Rows from block 2 of a small spectrogram enhancement model, named by matrix and row number. Each number is 128 + 32 x the weight over its row's rms, rounded and kept within 0 to 255. All counts start at 0.
After each channel's rows are labels from the 100 clips, of 14976, where the channel reaches its highest value: "strongest on" is what is common among them. Only what is clearly more common there than usual is listed. The data: drum patterns on synthesised drum kits.
# conv: 3x3 conv (model.enc.2.0.conv.weight, 192x192x3x3, each kernel summed), inputs 0-191

conv.186 [125 116 150 139 158  83 153  93  86 102 201 136 103  93 193 156 118  73 108 154 155 140 149 120 162 111 114 176 117 149 104 129 120 179 177 162  98 142 137 146  94 176 142  76 165  68 101 113 189 100  99 122 102 151 151 172 145 153 127 146 117 171 138 149 164  97 100 138 148  43  69 185 134 134 144 109 140 112  68 143  71  87 148 151 166 109 118 154 149 107  78 144 164  96  97 149 108 142 172 115 190 162 148 105 167  89 130 173 171 137 130 141 134 136 142 123  91 144 119 252 107 114 137  73 142  89 122 145 124 116 115 113  66 130 160 169 119  85 148 121 145 138 159 113 142 181 105 129 124 180  72 141 148 168  88 136  87  86 182  87 140 156 102 129 139 151 106 156 143 102 134  98  79  81 139 128 137 129 139 159 133 104 191 135 169  85 123 142  85 141 162 154]
strongest on: quiet level; crash cymbal; thin (high-pass)

conv.103 [124 131 116 126 110 131 105 176 119 137  73 139 112 122 110  84 143 127  84  94  30 101 134 114 123  72 146 108  58 130 135 143 119 132 117  90 114 120 173 129 112 134 122 145  90 161 143 153 105 142 129 130 106 120 118 127  99 142 154 105 104 128 130  78 124 130 161 174  88 111 126  76 122 139 116 143 120 123 202 114 168  79  74 170 147 170 147 130 189 125 192 171 115 121 131 149 121 162 110 137 127 119 113 167  90 124 120 133  68  56 120  76 137 130 142  53 146 153 110 105 163 159 100  98  92 126 146 128 131 113 193  82 175 139  91  92  57 149 100 178 169 113 108 183  88  80 151 172 138 144  90 155 149 132 197 163 134  96 153 119 119 126 141 152 124  60 132 123 218 129 102 145 162 128 117 136  98 175  97 121  82 140 127 132 183 151  58  65 172 102 148 196]
strongest on: rimshot; thin (high-pass)

conv.128 [ 48  92 119 146 126 117 167  68 145 125 116 136  89 126 151 144 142 159 162 102 171 120  74 155 126 185 131 112 166 130  96  94 163  72 134 138 168 171  97 133 184 148 208  87 176 134 155  68 144 104 152  96 106 137 136 110 167 112 146 144 128 101 170 149  91  99 153 173 126  93 100 167 120 145  33  69 110  38  67 147  76  89 192 127 137 124 127 131 159 163  56 136 103 140  97 131 116 119 125  93 124  91 147 142  88 135 160 154 139 183 150 118 116 119 191 161 108 145 135 124 138 109 131 169  88 110  96 139 155  84  96 152  96 149 107 103 150  82 149 132 112 160 110 143 162 160 128 181 194 117 175  87  75 152  82 104  91 119 100  90  85 146 124 150 102 143 101 156 112 144 110 176 115  92 160 117 111  78 163 145 136 122 122 110 109 146 171 122  87 148 132  99]
strongest on: clap; clipping; text has "clipped"

conv.180 [167 122 185 130 123 121 130  93 148  88 132 143 110 120 119 113 140 118 158  90 103 170 127 178 112  99 138  86 102 148 113 140 157 103 156  82  74  70 107 255  95 104 129 195 153  62  90 120 145 130  97 136 114 126 133 181 152 192 160 139 124 167  48 150 114  60  68 151 101 141 202 103 126 144 103 121 132 118 134 119 133 114 103 166 110 108 137 180  99  86 143  97 154 107 107 110 109 142 122 142 161 140 150 158 135 137  88 154 123 144 107 124 114  67 112 138 173 163  65  82 163 144  86 114 154  91 158 143 162  85 142  95 120  85 147 103 104  97 185  98 157 115 147 124 184 168 136 165 154 168  97 109  86 138 113 186 104 151 150 104 132 117 124 155 164 132 135 132 134 126 112 143 174 101 145 110 148 140 109 165 134  85 168 170 115 166 136 170 188  81 195 127]
strongest on: quiet level; one drop

conv.177 [161 141 170 130 123 136 139 172 143 132 123 160 136 139 100 208 128 150 160 153 168 109 154  86 131 134  84 163 109 118 184 122  66  51 115 106 180  81 166 114 117 167  78  94 135 175 142 154 126 157 156 100 141 186  78  93 130 134  98  42 125  78 163 137 193 145 152 179 171 134 151 139 142 157 124  95 121 128 116 116 101 179 169 139  85 176 184  99 171 168 121 109  85  74 123 111 158 122  86 113 137 129 127  94 140  98 131 119 149 145 116 146 120 105 108 127  96 120  97 118 124 179 124 175 132 163 149 129  92  77 176 160  82 138 110  81 162 100 156 130 107 111 105 119 128 113 103  69 147  69  92  98 156  82 141 122 125 120  79 134  97 151 125 127  54 141 101 115 129 192  99 105 100 129 131 172 172 103  82  45  97 120 144 115 119 129 101 176 144  52  99 114]
strongest on: clap; muffled (low-pass); march

conv.140 [ 41 173 100 207 157 141 141  82 165 114 149  99 129 112  59 170 107 137  74 171 133  68 127 170 148 111 174 101  71 144 161 103 130 112 110 178  71 150 139 138 150 123  94 154 160 153 141 163 100 148 142 145 100  60 148 143  96 138 118 110 126 136 148 136 112 113 145 108 100  92  77  88 130 109 144 180 141 157 112 129 174  81  62 105 115 113  88 141 154 166  76 176 160 170 160 124 136 141 142 100 121 108 106 149 143 214  97  95 135  73 128  68 130 129 136 152 155 149 163 137 131 136 118 123 146 114  74 118 166 134 176 140  92 132  89 141 106  80 117 168 127 136 117  82 195 158 149 143 120 117 144 152  99 128 136 132  82 132 117 152  61  67 130 119 139  52 187 116 157 112  86 132 128 130 132  84 109 135 180 140 147  98 141  54 117 134 174 113 148 198 135 129]
strongest on: clipping; text has "clipped"; tempo: 70 to 80 bpm

conv.61 [176 136 164 167 136  87 137 167 132 109 189 103 146 116 163 190 107 118 116 171 162 164 122 105 126 156  97 143 111 102  99 115 120 141 175 141 191 114 118 139 134 137  91  64 143 147 182  88 132 146 135  66 120 148 139 191  86 110  87 121 140  96 171 132 148 129 123 139 168 125 112 144 139 129 127 107 144 160  83 104  50  87 142 137 168  99 168 195 161 101 103 177 125 124 136 174 130 121 189 136 119 179 168  50 161 131  78 186 121  91 180 176 170 109 123 132 101  81 100 151 143 112 157  59 137 109 148 158 174  87 121 117  73 151  83 110 157  61 132 129 121 122 156  84  93 195 153  96 166 143  76 138 155  87  76 104 110  91  97 123 131  78 150 141 164 154 119 109 157 179 111 110 137  89 115  83 123  82 105 130 121 101 130  85 167 101  97 121  86 119 143 132]
strongest on: clipping; text has "clipped"

conv.113 [168  97 167 172 136 134 167 144 144  89 142 134 123 180 156 127 128 109 221 175 125  92  96 116 101 100  93 146 164  33 147 131 101 173 115  95 172 105 114  97 148 154 123  96 150  78 137 140 122 161 124 146 152 200 146 101 114 201 155  64 165 130 192 126 125 121 128 149 109 141 168 172 104 127 157  91 115 151 153 111 150 151 138 121  97 121 178 116  86 143  95 120 118 145 160 156 160  70 148 144 189 119 120  95 106 100 166 121 134 194 124 161 135 121  89 131  76 161  97 105 149 157 132 171 106 166 108 148 117 115 136 120  97 166 152 154 188  74 125 127  92 120 160 205 146 111 157  51 131 139 115 115 152  99  86 143  99 111  82 121 106 124 101 123 110 143 125 117 102 191  85 106 124 104 140 116 175 120 129  57 122 135 185  88  53  98  93 164 115 151  80 100]
strongest on: quiet level; muffled (low-pass); rumble

conv.33 [149 104 114 112 135 107 145 146 164 112 117  94 180  76 109 163 131 130 152 110 163 170 117 136  94 122 102  77 117 175 177 111 141  74 143 100 114  58 147 159 182 177 175 109 106 153 160  93 146 151 118 134 129 112  92 157 101 112 171 105  44 116 135 149 138 102 141 133 148 111 119 126 123 172 110 118 166  44 118 149 102 180 128  91  72 133 155  68 141 156 203  72  83 148 147  76 114 113 123  73 117 156  99 143  70 149 172 120 153 179  78 100 137 153 146 167 114 134  87 107 127 136 165 138 131 146 158 148 176  86 148 169  93  70 127  93 131 150  67 122 145 180  90  89 201 161 163 174 144 136 126 151  63  93 185 122 144 158 139 116 118 129 128 183 100 138 126 105 137 141 124 143 135 174 141 116 132 123 126 119 167 102 121 162 144 137 139  94 171  49  78 168]
strongest on: cowbell; ride cymbal

conv.82 [123 104  91  68 114 155  71 154 123 165 114 210 144 127 115 181 138 138 137 107 154 159 114 129 218 128 160 121 157 122 141 173 143 141 172 166 150 136 137  96 122 144 140 121  96 111 141 105 161 133 188 101 191 132 145 113 175  93 126 107 155  72 168 120 115 162 142 178 169 112 127  84 191 181 119 116  86 110  91 100  88 152 139 160 101 109 141 109 116 158 142  85 106 100  82 126 115 153 104 134 111 161 134 152 141 123 141 101  94 144 128 121  97 124 142 143 100 137 149 137  53 108 104 143 120 120  36 105 161  74  70 145  99 115 171  70 155 143 114 143  85  79 106 183 119 126 108 132 130 139 121  71 145 156  90 152  99 161 154 145 136 194 141  95  42 130 126 166  77  77 160 154  94 117 153 115 185 137 128  53 103 138 112 132 124 139  82 186  88 121 106  72]
strongest on: cowbell; clipping; text has "clipped"

conv.4 [113 120 125 128 107  83 137  47 119 115 177 161 158 131 196 169 106 170 118 123 192 177 118 123 151 161  96  66 141 152 103 147 123  56 150 117 153 129  71 164 146 145 202 108 155 142 176 107 108 102 146 154 101 165  70  59 122 127 129 130 147  99 115 108 202  78 125  53 126 122 114 188 128 116  51  72 143  70  99 135 145 161 150  99 172 166 115 132 149 146 137 165  93 158  97 133  81 150 115 123 124  84 142  86 110 125 163 162 169 135 100 153 189 123 175 185 117 109  95 177  99  96 125 163 119  75 164 123 117  84  89 168  81 164 131 110 131 110  71  92 119 157 137 127 133 128 158 153 123 120 147 126  53 189 136  93 111 154 125 116  93 156  86 150 123 114 108 129 120 121 132 126 107 112  83 124 164 104  88 139 122 151 122 152 159 128  83 108  76 103 136 122]
strongest on: rimshot; clipping; text has "clipped"

conv.133 [120 134 148 129 133 116 160  84 181 112 187 172 162  73 118 178 108 143 148  74 142 162 190 161 157 193 120 153 144 149 146 152 148  22 123 135 160 101 131 123  86 154 131 108 139 152 162 137  98 101 130 139 108 107 101 132 142 102 119  87 155 119 123 194 105 104 148 145 125 140 153  85 141 136  76  91 142 116  86 165 138 207 178 115 122 142 175 132 150 192 128  86 116 116 190 110 152  69 116  96 116  89  92 145 158 145 157 137 129 156 105 197 149  94 159 121 106  99 115 130 113 121 152 135 116 127 121 115 182 107 170 134 100 111 157  61 138 101 145 100  96 108 106  76 148 163 124  86 181 105 145 105  96 138 134 115  78 145  92 109  87 146 102 104 167 156 137 125 128  90  80 119  75 114  88  82 149  76  72  84 193  48 131 158 112 186 109 167 149 107 154 121]
strongest on: clap; clipping; text has "clipped"

conv.155 [117 147 170 157 146 128 136  65 159  88 125 110 105 175 130 152 135 122 220 109 138 127 144 135 149  70  88 120 191  64 151 194  93 134 117  63 131  91 127 103 105 161 141 147 130  65 136 157  72 119 112 150 150 139 156  71 135 213  93  80 192 144 145 139 111 118 134 109 105 113 176 121 106 109 133 134 114 149 151  62 178 164 104  99 119 107 136 178  90 103 129 132 141 132 148 140 127  95 164 174 189 130 104  88 151  64  96 126 122 131  76 117  86 126  71 135 168 177 117 101 118 149 140 180 115 139 125 149  94 105 102  92 129 171 136 134 160  84 141 143 145  79 132 138 154 112 102  67 131 116 114 157 143 139 110 149  92 121  64 132 101 123 144 116 142 147 117  88  66 117 141 100 118  62  96 105 125 160 120 118  98 131 185  69  54  90 120 179 111 169 108  85]
strongest on: quiet level; rumble; one drop

conv.161 [122 105 140 120 146 159 100  97  79 126  80 142 147 100 109 142 135 125 143  82 114 172 151 164 139 127 159  98 141 130 165 134 157 115 123  83 109 166 117  91 120 131 164 124 152 126  40 149 131 118 158 147  93  66 138 168 151 111 123 163 101 134 144 146 101 133 140 205 130 126  79 106 134 128  86 113 133 120 162 113 110 135 145 172  70 190 145  98 154 113 160  64  89  66  41  94 113 126  79 103 128 130  88 173 134 171 128 105 142 118 149 160 150 127 107  72 179 137 123 118 152 122  49 124  82 160 118 137 128  73 112 103 160 125 174  43 109  91 227 131  93 125  71 126 182  76 127 171  86 139 108 157 129 186 100 134  87  85 171 128 103 163 117 118 111 131 116 146 110  86 136 117 160 141 110 154 143  84  46 116 119 110 139 123 120 197 130 148 174 108 103 124]
strongest on: cowbell

conv.112 [138 164 122  40 166 119 122 131 116 155 133 132 140 125 100 136 124 111 168 126 176 151 165 121 162 105 126 154 138 133 163  98 111 119 143 134  60 131 172  97 123 203 161 153 135 113  86 126 169 180  99 153 107 130 110 129 176 110 188 132  90 160  71 150  78 191 133 117 114 122  96 172 134 139 150 130 206 139 133 173 123 108 170 129  99 117 132  86 147 128 138  69 138  90 134 106  83  94 121  80 132  94 104 156 123 111 110 109 205 127 107 120 109 166 149 123 127 136 147 199 118 116 145 157  89 114 138  77 102 156 170 167 196  75 184 131 133 146 133 128 154 181 136  98 191 134  88 151  93 140 117 146 123 160 115 147 107 135 133 102 119 172  91  83 131 120 142 181 164  79 117 101 104 202 145 118 144 107 185  79 194  60 138 204 115 111 158  99 153 162  75 134]
strongest on: mains hum

conv.21 [103 147 172 108 159 113  94 124 173 113 127  93 191  75  97 191  95 159 179 123 181 134 149 155 154 123  94 140  99 128 179 135  94  78 141 149 113 108 170  96 166 167 135 147 177 105 107 117 140 178 165 133  99 100 107 158 134 103 113  90 119 127 123 132 119 120 136 129 139 166  89 161 155 122 173 122 147 182 125 149  94 146 134 122  82 101 147 151 156 115 214 138 118 105 132 164  64 102 173  93 121 141 114 122 134 179  52  78 161 110 109 158 160 104 138 173 124  94 156 193 143 121 155 108  96 116 144 123 141  88 145 152 166  99 113 142 108 149 133 110 163 143  75  81 181 109 147 155 108 119 125 138 104  99 123 114  27 118  73 120 106 139  57 119 176 114  94 160 161 115 108  93 120 151 139  59 126 170 167  96 169  62 128 180 109 114 136 148 207 146  81 166]
strongest on: mains hum; clipping; text has "clipped"

conv.169 [ 76 118 159 109 148 137 130 158 186 107 172  89 145 125 159 154 176 148 149 171 112 160 154 130 109 165  75 206 168  56 127  59  66 118 114 147 135 106  65 148 145 159 116 122 145  91 104  94 136 144  92  94 154 129 166 152 154 131 151 144 143 162 126 135  93 107 152 161 112 119 127 148 148 129 144 156 116 148  73 114  95 108 193 160 153  80 144 198 135 117  96 185 197 179 112 173 120 122 175 128 146 184 163  52  95 180  81 132 100 123 169 156 163  95 120 137  93  80 108 115 120 158 175 125 113 114 124 102 146 105 137  69 137 179 113 117 149  75 138 182 124 139 170 112 115 157 109 115 136 169  87  91 152  99  85 121 106 108  74 130  81  87  90 139 157 135  89 122 166 143 126 142 113  76 123  92 145  53 176 177 113  94 158 143 120  95 102 141 130 131 156 131]
strongest on: quiet level; tempo: 80 to 90 bpm

conv.72 [119 157 115 130 146 140 116  95 201 128 127  96  83 153  96 109 167 147 186 148 140 121 119 152  83 142 105 109 177  82 163  98 134  80  93 121 131 129  88  82 136 131 118 176 127 132 118 174  90 135 111 125 140 139 162  73  87 146 159  99 188 110 162 194  61 129 113 140  95 155 183 142  68 140  88 114 109 115 176 149 184 190 110 126  95 117 133 147  82 139 130 124 119 159 178 119 146  79  78 119 137  78 109 119  87 103 149  85  90 192 112 176 104 130 105 111 161 106 119  53 180 141 171 202  68 153 135 111 136 151 191 160 125 145  83 156 167 120 118 145 117 115 117 141 148 117 143 123 121  73 187  92 105  87 142 108 101 189  68 170 112 109 132 121 143 143 128  79  83 148  86 116 172 109 115 106 140 181 149  87 176 117 128 111  68 121 129 123 152 135  79 122]
strongest on: clap; clipping; text has "clipped"; muffled (low-pass)

conv.122 [103 134 150 103 127 129  98 120 156 128 137 157 131 141 102 143 149 186 150  80 124 148 110 195 130 120 130  64 101 188 154 131 207  46 136  84 110  76 122 247 158 126 156 169 145  58 104 143 116 137 136 126  84 120  97 151 147 164 188 131 125 148  83 161 119  62  81 162 114 123 187 108 128 173  92 115 103  77 128 126 138 156 112 130  96 115 150 109 134 135 181 105 150 122 131 126 100 145  99 129 157 114 112 160  74 180  98 111 119 131  99 137 124  82 153 142 139 170  93  82 128 152 108 149 102  81 162 112 142  83 142 134 142  69 181 110  71 126 157 125 164 124  95 117 185 122 142 211 168 146 137 110  58 149 156 187  87 163 148 137  97 127 140 145 138  98 124 142 135  96  99 177 110 110 132 120 145 135 143 123 139 117 167 180 121 180 122 136 181 103 171  85]
strongest on: quiet level; one drop

conv.173 [123  90 157 114 138 103  69 119  88 160 140 142 137 113 205 140 107 145 123 135 179 121 147 150 144 149 126 126 193  96 127 169 122 164 170  96 144 154  97 114 150 148 185 101 162  79 116 124 118  19 140 161 129 133 154  99 201 117 115  95 147 113 167  93 141 144 150 141  92  81 109 163  86 121 102  92  79 129 155  89 142 176 142 109 168 121  72  94 116 133 109  68  81 115  84 132  86 121 161  97 134 123 115  77  93  87 142 151 166 142  86  98 118 177 140 176 126 151 130 128  67 113 145 126  51 152  64 156  70 121  80 168  99 173 147 154 163 133 124 125  81 158 136 131 136  65 144 128 114 155 118 131  76 133 163 120  80  97 130 135 147 214 142 123 101  95 104 130 110  86 162 122  82 132 124 172 143 111  77 113 105 143 134 139 143 102  63 179 110 184 126 140]
strongest on: rimshot; clipping; text has "clipped"

conv.167 [150 140 169 125 103 132 131 133 152  44 101  90 147 170 165 125 128  94 209 115 157 126 131 137 134 101 137  85 187  50 137 116 111 156 137  88 158  96 130 114 147 156 141 126 181  95 121 114 110 149 132 111 204 170 176  96 135 179 118  54 173 128 163 129 104 125  96 134 117 192 168 139 115 137 134 127 152 112 118  36 129 157 106 131  81  91 166 162  99  76 116 101 109 147 156 134 139 119 139 124 190 186 122 118  98 103 103 115 125 135  92 154 123 126  68 145 123 119  75  56  99 140 121 182 124 149 131 168 113 132 115 125 114 212  84 149 208 105 116 127 140 100 113 141 122 107 133 130 128 137 117 116 120  53 115 105 136 102  89 152 165  99 147 124 107 157  69 100  75 153 154 147 123  93 170 124 163 159 108  90 125 139 194 111  84  71 120 166  91 144  83  92]
strongest on: quiet level; rumble; one drop

conv.26 [131 139 147 111 122  89 166 108 110  84  97 189 145  41 116 177 111 117 119 105 150 122 117 170 158 135 143  29 100 180 113 136 140  56 113 138 141 115 150 135 129  79 139 131 126 142 116  97  86 140 179 134  42 121  65 134 137 129 112 128 115 113  89 172 170  91 129 104 158 158  96 110 171 148  70  73 154  68 139 135 129 135 101 124 100 169 144  88 187 122 174 117 108 141 135  32 113 171  85 123 129 120 158 157 151 180 151 121 134 103 101 145 167 116 128 151 165 156 132 125 125  82 107 123 155  81  95 131 139 103 118 138  80  88 114  47 109 151 142 109 142  95  73 120 157 161 113 189 134  87 116 137  77 170 135 123 126 169 193  94  94 133 121 132 122  92 121 126 133  51 157 135 142 181 164 141 149 107  59 104 128  86 137 185 138 152 115 118 134 115 134 110]
strongest on: mains hum

conv.50 [137 131 160 127 229 135 149 132 105  86 146 124 125 138  98 170  93 121 159 132 164 126 172 140 134 138  65 139 134 133 125 184  99 132 117 106 134 122 122 158 139 153  98 167 195 114 132  82 158 149 111 118 112 148  99 143 116 151 155 173 169 117 119 136 149 109  85 109 122 120 146 150  87 128 134 112 167 180  95 104 113 157 108 152 138 112 117 151 104 115 122 155 144 147 181 167 147 130 138  88 111 131 203 130 143 152  94 182 173 119  86 100 115 136 156 215 144 146 161 139 127 135 140 106 120 123 136 101  53 120  22  94  98 109 181 147 153  56 134 159 151  99 151  84 131 115 128  91 154 122  65 188 139 140  77  96  48  90  98 126  42  94 137 137 133 158  80  94 139 125 185  94  46 102  93 112 119 116 139 105 184 119 129 138 138  96  88 117 111 188 147 103]
strongest on: mains hum

conv.29 [156  93 148 161 111  70 177 132  48 106 127 149 145  82 128 137  78 137 131 124 184 139 171  84 107 159 122 135 180 171 118 141  95  80 107 143 115 177 123 106 124 184 144 112  75 151 207 182 118 101 150 156  87 142 130  78 180 137  86 103 168 127 110  81 157 128 112 152 113  93 117 155  90  91  92 111 131 138 182  89 149 184 175 104 135 189 141 116 194 126 123 101 149 101 156 134 103  72 116 158 126 114  84 106 100 178 143 177 176  60 116 136 125 120 121 164 100 165 123 147  81 140 162 144 130 136  94 128  70 146 105 161 113 120 163 128 155 136 135 119 109 161 114 131 139  84 156 137 155 156 123 158 108 172 191 120 125 147 100  82 108 145 125  92 117 117 140 170  96  55 146 102 122 140  67 182 150  81  56  79 170  85 117 128 124 136 121 127  99 182 156 162]
strongest on: clipping; text has "clipped"

conv.160 [127  90 163  30 156 105 117 133 111  79  30 187 169  69 157 102 170 125 186 103 178 101 167  89 131 120  99 139 198 104 116 147  97 120 153 133 158 143  77 130 134 147 103  93 108 109 107  94 121 120 202  96 109 114 155 160 141 107 109 121 121 138 110 117  51  62  72 143 117 173 120 121  89 122 100 137 102 162  95 121 102 155 128 113 134 136  98  57 148 126 123  75 111  85 165  91 130  75 124 110 132 158 130  69  64 156 142 146 152 153 142 101 145 103  87 172 141 130 111 123 128 116 183  95 123 175 116 191 113 103  86 161 130 122 136  87 139  64 135 143 106  67 122 147 136 134  97 108 138 109 137  77  83 141 118 139  95 155 140 149 144  95 157 137 132 114 153 128 113 130 106 135 151 136 124 119 152  48  71  77 153  46 129  99 121  92 124 121 134  93 108 130]
strongest on: clipping; text has "clipped"

conv.102 [149 100 142 171 142  76 149 147 170  75 126 117  97 119 140 112 140 103 156 169 169  68 142 106  92 117 105 134 188  98 141  67  80 130  98 129 143  98 100 106 134 171 113  97  98 139 138  94 165 129 193  95 128 140 137 104  92 121 129 103 141 140 166 150 111  94 152 160  98 156 150 131  70 136 132 130 119 154 157 117  95 115 170  66 137 134 124 143 130 108 133 197 149  84 143 147 163  80 204  96  94 148 159  83 123 114 175 116 155 183 169 140 152  80  43 108  87  94  90 121 159 136 127 125 174 143  96 127 139 139 135 163  98 157  94 119 169 142 157  90 197  85 207 175 144 111 153  93 126  82  97 161 161 113 115  59 100 115 106 144 139  78 175 140 175 121 154 104 123 175 132  83 176 112  69 114 111  67 142 104 128  97  89 110  68  92 116 142 126  95  89 107]
strongest on: rimshot; low tom; clipping; text has "clipped"

conv.47 [191 129 136  91 141 120 112 166 126 138  97 106 146  90 136  85 172 160 192 200 136 169 183  93 121  88  74 172 193  89 135 147 129 124 139  98 102 151 122 119  88 163 139 164 112 139 152 113 134 126 105 162  69 135 142 136 119  95 166 127 108 127 117 158  50 156 134 169 121 148 131 131 114 125  81  88 128 131  77 101  96 170 167 150  77 102 141 149 188  82 122  65 110 119 146 144 113  83 127 115 132 157 142 114 103  87  71 154 178 180 149 141  67 150  90 145 118 122 114 115 183 177 152  94  80 181 155 187 106 106 145 159 124  93 135 135 187  64 144 153 112 114 149  97 159 123 106 111 118 104 100 153 146 114  70  88  74 133 123 179 192 117 137 129 142 165  95  59 127 177 113 129  81 142  91 140 158 107 140 111 180  47 142 131 142  95 120  93 153 116 122 111]
strongest on: cowbell

conv.84 [114 137  94 134 110 111 143 153 163 114 130  98 206  87 139 141 177 205 131 138 121 131 157 129 107 121 134 149 104 127 112  55 116 123  89 154 119 108 146 145 100 160 118 149  46 125  71 133 118 156 143  74 141 109  74 144  91 125 146 139 109 127  84 132  86  50 147 150 112 116 114  70  93 179 145 131 141 101 113 171 169 170 170  87 168 163  99 175 104 134 144 144 135  84 109  95  66 132  93 101 129 155 100 106 105 206 109 134  85 144 180 175 194 109 104 114 117 134 106 138 131 159 129  81 115 156 130  64  93  77 115  60 155 162 157  43 153 102  70 111 102 142  90  99 124 158  95 130  89 228 123 121 108 137 141 137 128 149 107 132 137  88  85 132 159 133  92 124 133  98 125 115 172 166 131 139 172 145  96 132 127 113 125 174 152  75  97 152 150 110 126 173]
strongest on: rimshot; thin (high-pass)

conv.114 [129  67 161 127 168 173 142 131 121 143 217 108 160 112 162 180 158 114 204 144 106 134 156 114 149 180  67 157 148 106 176  84  82 111 111 102 158  87 123  95 115 170 132  78 142  95  97 177 117 101  98 102 110 188 125 153 132 122 156  96 177 199 163 158 117 109  99 153 101 121 113 149 142 155 151 107 141 140 101 178 142 209 148  74 142 147 167 130 114 169  72  93 142 146 130 121 162  77 154 151 127 101 113 103 103 112 111 102 106 172 141 196 144  87 149  92  97  92 134 131 126 127 218 179 135 131 120 133 116 112 182 109 138 168 146 171 181 147  70 152 134 128 107 130 169 158 102  81 142 134 161 101 142 161 145 134 120 139  52 106 122 129  82  98 140 117  90 161 105 154 133 104 133 104 135 121 121 125 116  76 135 133 129 122  65 162 151 185 111 196  88  93]
strongest on: rimshot

conv.30 [147 223 133 113  95 143 107 160 149 145 158 129  74 120 112 171  77 133 176 128 151 149 132  74 126 148  60 203 138 128 112 143 170 132 129 186 131 130 128 141 104 160 119 121  89 111  99 146 143 191 153 105  81 166 153 151 146 117 133 140 132  54  75 174  79 115 164 155 177 127 188 157 100 176  99  87 102 152 124 125 137 173 189 130 132 122  97 166 114 108 133 100 153 100 160 155 120 147 104 106 124 129 175 157 178 146  83 132 167 185 137 104  84 130 137 153 142  96 124 165 126 158 117 125 115 161 142  85 135 159 140 129 173  48 120 123 172  83 207 160 120 134 155 120 153 127  91 108 151  99 110  85 154 163  86 121  76 194  92 138 133 116 129  41 116 185 179  99 140 174 122  93 114 101 143 107 143 107 102  96 169  68 115 162 110 154 135 131 156 132 115 130]
strongest on: mains hum; clipping; text has "clipped"

conv.189 [ 38 116 109  99  95 122 124  75 142 116 139 157 162 103 114 170  75 127 114 145 134 160 111 100 220 154 151 106  88 158 101 189 111 117 175 154 109  86 113 115  62  86 116 142 133 140 139  95 129 109 124  72 123 161  87 126 143 121  79 150 146 158  97  76 212 123 141 130 138  81  95 123 182 163 107 148  90 123  96 113 138 137 138 140 126 165 120 156 188 108 122 178 176 127  46 104  86 158  95  60 135 160 119 137 140 127 103 141  90 105 142 118  93  98 163 142 144 127 130 126  75  82 146 148  84  85 151  93 147  63 107 141  81 115 130  82 125 129 110 116  91 122 105 181 149 136 105 182 112 179  91 106 149 204  94 151  84 111 147  89  79 128 131 124  80 130 180 116 142  55 137 144 106  97 167 160 161 130 106 124 106 123 134 147 139 163  87 165 113 135 173 150]
strongest on: cowbell; clipping; text has "clipped"

conv.168 [156 118 167 119  84 103 126 145  92 150 145 110 106 131 180 198 111 112 154 127 188 106  25  93 107 124 105  88 154 151 107 108 132 127 184 112 147 132 151 141 193 175 207 112 150 145 133  67 135 136 146 122 124 170  90 133 177  70  85 147  88  87 144 133 133  97 149 138 203  99 100 145 109 132  73  24 134 100 108 174  97  98 153 113 130 168 148  86 135  98 136 101  83 107  82 151  93 158 127  94  75 157 191  87 134 135 153 140 145 183  88 121 166 152 150 188 130  68 111 151 156 134 101 148 110 137 120 160 121 111 122 137 105 111  91 111 159 123 146 110 197 161 119 108 145 154 138 169 154 138 112 141  89 128 111 105 160 114 143  79 121 112  85 155 155 106 136 158 106 172 129 122 165 139 193 152  92  77 115 109 140 106  80 147 140 105 103 106 125 134  58 107]
strongest on: clipping; text has "clipped"; crash cymbal

conv.31 [143 150 170 167 157  97 163 166 168 121 199 109  94 141 165 190 195 126 171 144 111  99 107  73 106 164  89 170 137 153  84 127 154 143 141 161 135 112 168 110 106 147 110  81  99 134 157 113 123  97  91  85 100 193 130 135  91 160 165 108 161 150 108 171 106 132 136 137 165 110 153 176 103 174 131  55 145 156 106 157  86 194 179  78 202 101 109 115 102 126 112  95 155 144 194 134  83  63 151 144 129 174 159 116 140 142 119 175 117 161 178 162 120 125 165 114  97 102 138 149 161 128 172 112 123  94 110 139 141 158 159  94  97 119 119 130 128 132 124 126 150 154 148  95 114 162  71  68 199 118 104 171 193 151 104 115  77 164  93  96 182 150  93 106 149 178 129 112 134 128  75  69 139 113 141  95 121 106 143 120 185  69 135 154 112 128 109 138 102 116 128 109]
strongest on: rimshot